Rows from block 3 of the decoder, named by matrix and row number. Rows with one number belong to one channel. Each number is 128 + 32 x the weight over its row's rms, rounded and kept within 0 to 255. All counts start at 0. Numbers have three digits each.
# convs0: first 3x3 conv (decoder.decb.0.1.convs.0.weight, 96x96x3x3), inputs 55-59, a 3x3 kernel for each
# convs1: second 3x3 conv (decoder.decb.0.1.convs.1.weight, 96x96x3x3, transposed), outputs 55-59, a 3x3 kernel for each
convs0.4:119172093181103064106119174112146099124125127104081131141130132157161103165149132087118149124127136111134152153189125097164152142148141
convs1.4:124134137140184169154105142149129122125171110145137096157102130146104151113122083119133158145119174139153183092087128129099118077119151
convs0.5:088118140109139152096137183184174127130184099115123105119122105183105136182146111147131156175157182179158166117187115144220157091158101
convs1.5:092086166045127198079161152168144162169103157169132069132127104144151158110155138121063067118059089081130125150078121113032081156048161
convs0.6:101180129153222148148194050132085102127106096129101106121146105151121143146106165091082098134103104147119104101174157105154117103113148
convs1.6:130092110097093125077116184126120122151158105080195125137107089135215139137129123164131131123128131131137114131119145086116151063141101
convs0.7:106122129194080195178106164126133152146133111151131091152158106126122160128141102098132151108128136153141142148082124141138111111086140
convs1.7:059162114025127168119121119137156115180116138092155098152142142087147093122139108163123088116123133125161149134162132087137140085182102
convs0.8:152141129119177116122119087138231161119177115132192153111136125175151143121160101084107118127146169146164145185194119133158103137170125
convs1.8:101108119077082065138129184100087090104117109099026095080138136177092109077170161166142194117088113113156156116088119143157092137097116
convs0.9:153139151137113158113164141138177142126116145141151119143080230087180092154135153113114114097141129083104109114147094101093082118166114
convs1.9:128121115101146133130151138120161108143128142121095111084125126173188145091170176131153192116208161108158146138133130133122154136128155
convs0.10:136087132095116121121115126179128116132132113148106126165099124189059173110104084163148101171159126157160124091093116128254200125191112
convs1.10:125156118131139165113157100213128123106151114140130096148131168119143094161090140121117098107081062111112116069035154065095069106059172
convs0.11:158141150066145119073113123088090121126106099139118081096105111151101122138146121150108092115142105130136138137085154139054132150117143
convs1.11:152162138162168129142074124110198090156123155110119110097089090157138150151160137130103143106136139115129157100178109162172165173118102
convs0.12:121143107098098098124138115143160106113075065159158125104072127160118169120132128113128133158153146130134133136085096147164177127162106
convs1.12:162150130121146117102133143140154125213110193180092170114172150096055110085164126169093157088140083092126088181079154178110160145170118
convs0.13:101174140112156107127100117126155111107167127080087099118168107129129130134173130149117102170120150152158141146160087128130113151156130
convs1.13:154123149099141114138117099132096132140146118095047084115123109166118179112143087130106094102083129109116080131123126142123100160131131
convs0.14:137135118150117080114166151115132140119122107129125097119116171134167062155125153174142087126149078109105094129090149143110147160173138
convs1.14:116123097125192141129191082168132143192110161123117143128100121172119116169146138176106133126161117199151133084091141098118098107144108
convs0.15:132162119116138121111086110119132159147157160120129132177095119134108142144120102169131121142100137130139118147136137134135140137127165
convs1.15:145130104126112138100122071104113109122108123129099135133107112148163124123110092093116126151121112066118096084122097155121138105083075
convs0.16:125163117137152106121132120076122105140115115122138152230185106147128118103108143085150107103145071110103090160115123145124103117124149
convs1.16:095157134167131109134073156029145126134081098108133170123135163124088144079079069118109104108173133096101109111147107135136163095145100
convs0.17:108088136124144138108143186167147088131126128139126109123087124099134149149129118101133135176133082171186121136185122109121172093080145
convs1.17:112167140096154085117145186161112118124099131164092106135070134178089112139175122138082092129107128158101113150128113104146162127122106
convs0.18:112150187178112179171123095127142144148135132103083148144142125107121110114121162086112151133081094150137086161141115136148104118091160
convs1.18:115128156138117062122148123137138135163067140118056121142086056180098118173151140145140119144118141124150164139098118159156069131111131
convs0.19:115138134148136100179139129114095122140115135122194109095175131122145155138085158082111115145164169160173117139153111149141143092086133
convs1.19:097093098134151080120120081156122114130179127127138129085118094063075092094079126155153135082118101116119093166182163171131112138142126
convs0.20:083094166115151171113150153143114131117152127107108145083073152101149144130153121081111108121062110101091081145171167169232158149190141
convs1.20:082121121100119136151127144085144097098145161132130165125183183086137156114137082152164140173162135148175079083070101089053063091086083
convs0.21:104127149106085132150131079124098130138076130144131191154161126123083153092122142095112101080121121106157134126136121127148117155121126
convs1.21:178166140106132129076181155123105139135109162124167151122131107160118123104136114146150161140108135141174156139137113124101131097115061
convs0.22:128114140164132129140130129122121178156153122114127182125198137155103178142161156144157111104117122112109112107095077101136079152090159
convs1.22:161118131108148020138096103120061088093106068107106039120133161199103203151125127164169151159126193138123097140149111152197160164154151
convs0.23:196116136255115166215123163127112177161171159110167142110172114133152131173138153084158134121162154077135113138155098169210151099104104
convs1.23:122064104104054081064082057094081068094107087111133107148145155121136174095122109078122124113087162115100164120133107155092120138087077
convs0.24:105099117132060131160123175132147154123175123149175167130135120155138082146139127119112126144159154161126112140111135134136101125091075
convs1.24:107130156154117137076163111136043162095151087118088150160054114111162084156078106129105106114109147153114107164183146119107089158150173
convs0.25:099088125136088179096142166144158143114144167111114132147177111089072121129139103184137145140166196150174179182102116139139172116144163
convs1.25:117119124138141151108183098130159133114096136104164090128126138223114216138105118116070101069067102100074099093128128111117125118157081
convs0.26:098150120134140128127124132121117076131171119145105130139172122146145143143143148112142158068139173089076113151139084142190084110128154
convs1.26:127148127173139158110147116125148169135087120119133140085077122153136102122106116139131169088120148098162162142085102122127103146058155
convs0.27:159184179156095116105105108067083082114083150105101142165186165106157070206150155103078113106125129110107142162131121171132156143165111
convs1.27:130187135102133142072093112106152123151106110129133176110110071156160109088090090106104116177174150145099133121121104101067108122105073
convs0.28:075177139106173155106099100143117139118128143140125120195187132147152126064102093052127127126106112104079073120145093133134143138131133
convs1.28:157147129075100119128127147168114110094139139107085117190105143107048116123121064160141163128142159146159140162128109105072113116150119
convs0.29:153117154104113100122061104126112104084145136107137108100146105186110179151125164128103105125122069145104059099109113130095108107098109
convs1.29:214172199114183148118135127142072124134101118126103131117069104142101114177115191169102156115123093105123137199120060144112107113134127
convs0.30:134068068111139096102149158133139140145132173141151155104152145146088125166157079124159164135166164130161171094073099050124209123186143
convs1.30:102115124139176144192224126092121145107154105104112177177165079137128154121160116165164129094107178111165161089114096085133163120141155
convs0.31:184146153102075107127141096086123107124119105121167143142160118143145131157149153122116150085147133055151103133094106136166149124119097
convs1.31:182124153135150131112121129103139117128106122114072152145111137150137169129137112107132142124137178147150163155122095132090074091117134
convs0.32:070134112071125110103148140109104114141125146146123128136162099081112100129171115135136132166175174154137158121105113210191167110103129
convs1.32:128157144168185149170173157136164100147089186153135118109089135187085223140147126135134135127122128120145104111120120107110078105093117
convs0.33:139104132081118070153109104145112077092112085168122106129148095082196061136181071143114114147135128159139116103103127176144133143126116
convs1.33:153193126173207142137160147140153153128162131159160149123088108130156117132125132123137128183135092134140118136150131118143034148143156
convs0.34:071159127113156144129177109093114088119142127112112149117128105155111223155114147111091051104119154120139161123103137148098109146125125
convs1.34:134113113103096125109134066140123151084166202138132145072114130114103122075094123125147124113164138161111149084096142129189114152129128
convs0.35:157159121151122070140119110115081075096114152142142135123144167126160095113098159115075104068104111144120089118161104111108127114129091
convs1.35:094135159177114124140112139123132142131165124145212157124143130147167093105083072139085062152168174127141176097191105179098141134090111
convs0.36:136081146135071146108105118116094127212086122139068123121181122167002222143138127120136143109124109077066075098153134100193124125112112
convs1.36:169182139162138158188181122156194154129108078169174161101152139095126135159103120127200145116116133116096141124123140084122137103111075
convs0.37:134117132134144159132100121159134145158164142125120132147053216162051169103070197132070103160115123137079114163149150136160114127125179
convs1.37:119150137136110107114122110134110096108096148139080094130113142094172159153125104160160187158141146143208123096063119134122092102103131
convs0.38:137118131165090110146103124136131114092185089110172139100172118180016255096153145123085121134079117117092116137112125103120101125149094
convs1.38:163146134152157170142144132125053174079105130107091157092145099170120142083125116150216115110143134145153129123110156171137141156125162
convs0.39:066146068129170135113094067110129126131121150175083156084205081085097106131122117147157201161181149086130117142181148138154160123149111
convs1.39:113101162129139170095116140139123095101131149158128169089155155113114101103156151086101071038136113105098086103125161168101160124105089
convs0.40:117085145137103168107081111116152143138214153134154131160067129159078115155064153119119148128115149094114136116120104112143148085127072
convs1.40:107119167147129137114139144123074127123151111090065127122136117145152132154135146131200172136135145109141140119153168124131157159111178
convs0.41:114143142171058206167147175167130086110107130159125123111146114165061158163133114138151123128132103095084059168167127157158197122145155
convs1.41:079128145120088162078167128147085081103141155149106096129142125110113124078080155145118143136123158089096127084165142075072098131065145
convs0.42:169066121101114102127153112131149128147178137099117136109089162126152109136145153122132164153094126152109109078077071141215162143189139
convs1.42:129161135070206158156131140105174091168052128148113115117084116059172082139119131151108103101125154105116120109069111121101157111139144
convs0.43:140080148123136197152125119118151136104137102123136091160124129139114160106093122115140147153152161129130134096105142172121106115101152
convs1.43:119109161143118128096102217128112164138140112114112116126139144179114123086139059115102155086147108101075137167092124167142168082095175
convs0.44:161096138175069167094089179123103113114127110131125152123139156137183118135138096163104150138089130144119145083123095096136135152123125
convs1.44:107146145135119127090162139135157131137117133108108150088099133144136160169121141098155118141172161136139136125104162108139105098149143
convs0.45:142103116103149112115117142133130153100146123131148126125145102137143124130118156127143140101148149105108115124132111176097159072091099
convs1.45:196125127101174156177111103110140108106096103113129125149104069153120161132155088093064124130145136116112140151138124132138115093141086
convs0.46:179153148091109135102105122133133091109181067127173082118146130126131191148154255090148098151170101151181107169115138105091158139094111
convs1.46:159119164179134214172128184160108137205131164157145127083067085104083169127179147181097076213153103195161125130145152124118132138162141
convs0.47:147170177208174193161158156113144142104143095110143155140130090070101112106078110075069093084046101086088117162190195185233195171153138
convs1.47:103081138118041126089069079101150134133162181107154116098156146092147139089081101155214127192179151174176158080065115081046115093081137
convs0.48:134152124092169127116099106131129184088060139117118129142160142132171115145169097156158149136160161102114161127076087106056098098085110
convs1.48:171170128100125117158099102097182124124113169082142204157155114121096108152136141102036091099092096098106086152176134157171103152205158
convs0.49:149093105119130172112112136134188134144133133100153135134133088105141099126091160140112126148136126128115131144158118119119101119183159
convs1.49:146134118082128131115150111114173114155093148118161105154164098108076132114136095117069112110180114162101130127091101083081111172105147
convs0.50:126120196135132140119131119130059106147167132135091107114217211121143155117139075116099174123091144119163174138159131095135130118121116
convs1.50:133154136105126119100150112117070135122146035113170132173190129029102145103082114135129131185178201110113196140150181125105151109149111
convs0.51:072135126042127096126144124125069133071089112159109127114175135107099143107159081121120078142078085092110077160116126141119116150069057
convs1.51:114173152163095146134155147128159163098114188118135108072149095092234108133111135129202138144124130102168150119209098160193035155117125
convs0.52:130128131088165131145100120085104163115092114102116144124136105113108119129097153062079096088070079102104077133178161125171182088143131
convs1.52:116072118072095092120085134143116151167121172109169161125207178165133187150119117162132142150123146128150154111085115070074108108117103
convs0.53:186192144142141122142090123099135152079127127137157114132180143164156109149135101123139105139094075135087153144146120148108116147145118
convs1.53:163121161116117117113112143130063180145129194101134146119067174103127134124045118115175129125234134178180087109109151107109154162150127
convs0.54:121151181102091109126090114103163124106101096157105127167072153178134211140106143135139122135171101122160142145185166164185159109139130
convs1.54:119151135124129155132104134172116136168088186122183142117149118085068129114123109174089181150107092122102115128109153122079104138137104
convs0.55:137142140081147129100164084156118111226100127140083118080082062127170096099178060117108144167131165155147160135098128094148076150079142
convs1.55:140158118096147154174090167118154113110089068097101099148121113101149116146115143137101127125095130129163095151125134111142129148116148
convs0.56:159144111138045050151058134137155132158124111194152094179116121088120106080079100126136140092096076105088086107134123154138124133147158
convs1.56:173165149169169156152135116149153066167133080189185087176189156069078077136099118159160126147133174169160171163126130135133088171127132
convs0.57:190117122139126096137108147103147113104163083066133106153094112108160093080176174078085056088077131093115154125161158112206152100170097
convs1.57:119149127141125149157108111144114132111077173103081138161076092107090115152154133109122206144121230143153142128099152118057137114132131
convs0.58:091124124115079121113123106115141130128096127173157144137140117118134127157162139121121145067095139082056120134147131143165131143132111
convs1.58:129121111144138165129124129075113067143085112108114101107124112134154110118120143138110172112209163103130188160131082122095094121119091
convs0.59:120148104114139164107102105143145143106161119142131134153078208120209145143120113081058065086117187103120109143132143164109090138122133
convs1.59:155122141153070156131093126109126085053172103093118089104111100076118169134088114075162139167186164118189182138115142126168083135100112
convs0.60:143153153133175184133133145092106092140210139112136109146083121229124255125093135112172122106128069111153107146098148124099135123129156
convs1.60:101138102064095083109089094128095131086116093096124118122115097074011062093155111149155114167122161147120107124144141154142134130136152
convs0.61:101157158108219185146093141162062144105141104143116122136147136132164085173126171094092118103084113164135147118090131141157174128106142
convs1.61:155124123093141129127098136088143169078163126095159152083109068099237083162103109110153110137179146130168191122102110072109126132110109
convs0.62:150170136141107132117127109120156090124132112134129115152106176076102127123110210134158088112142106125167131120080148172136182146109141
convs1.62:173122183169122187132128146166124157137127153192087164104160142106232156144109119114121147157133168124137166148094151103131098172108143
convs0.63:100103086084156070182175158138140164120131115154167154110182123142245082103177042168150112155145143107099117118160195157138139144134148
convs1.63:128099142137191106152133150065095042116104091105085129124121135103057102121078124115163165148114095117106072124111096089117111117107091
convs0.64:131140111145129110090109133108194141171055122116113139133152157121138144174147108084088070080117084101126154111120149142080099172090096
convs1.64:144138092172121111149149131143155099172070104138097165194139125181122096127122115136104169120136188148185177140173128121151127172129113
convs0.65:141191110093177122163104113110121132108092116151136116123110108143132050131095158142119139124095132131070114178178131118105114119138138
convs1.65:144130148131112124123098148094095120102149162080153121085146145168165151185177140109171134128187113131119114109118126157104146139169073
convs0.66:161122142117133094126116142047108177130145151045070172098111158117112124110100149154142115160151120143166096152145125109120120154135117
convs1.66:097101152122132131095049128139111151106123211099089112165128098125139154121132109134142110164117112125148093163162078139134123128117088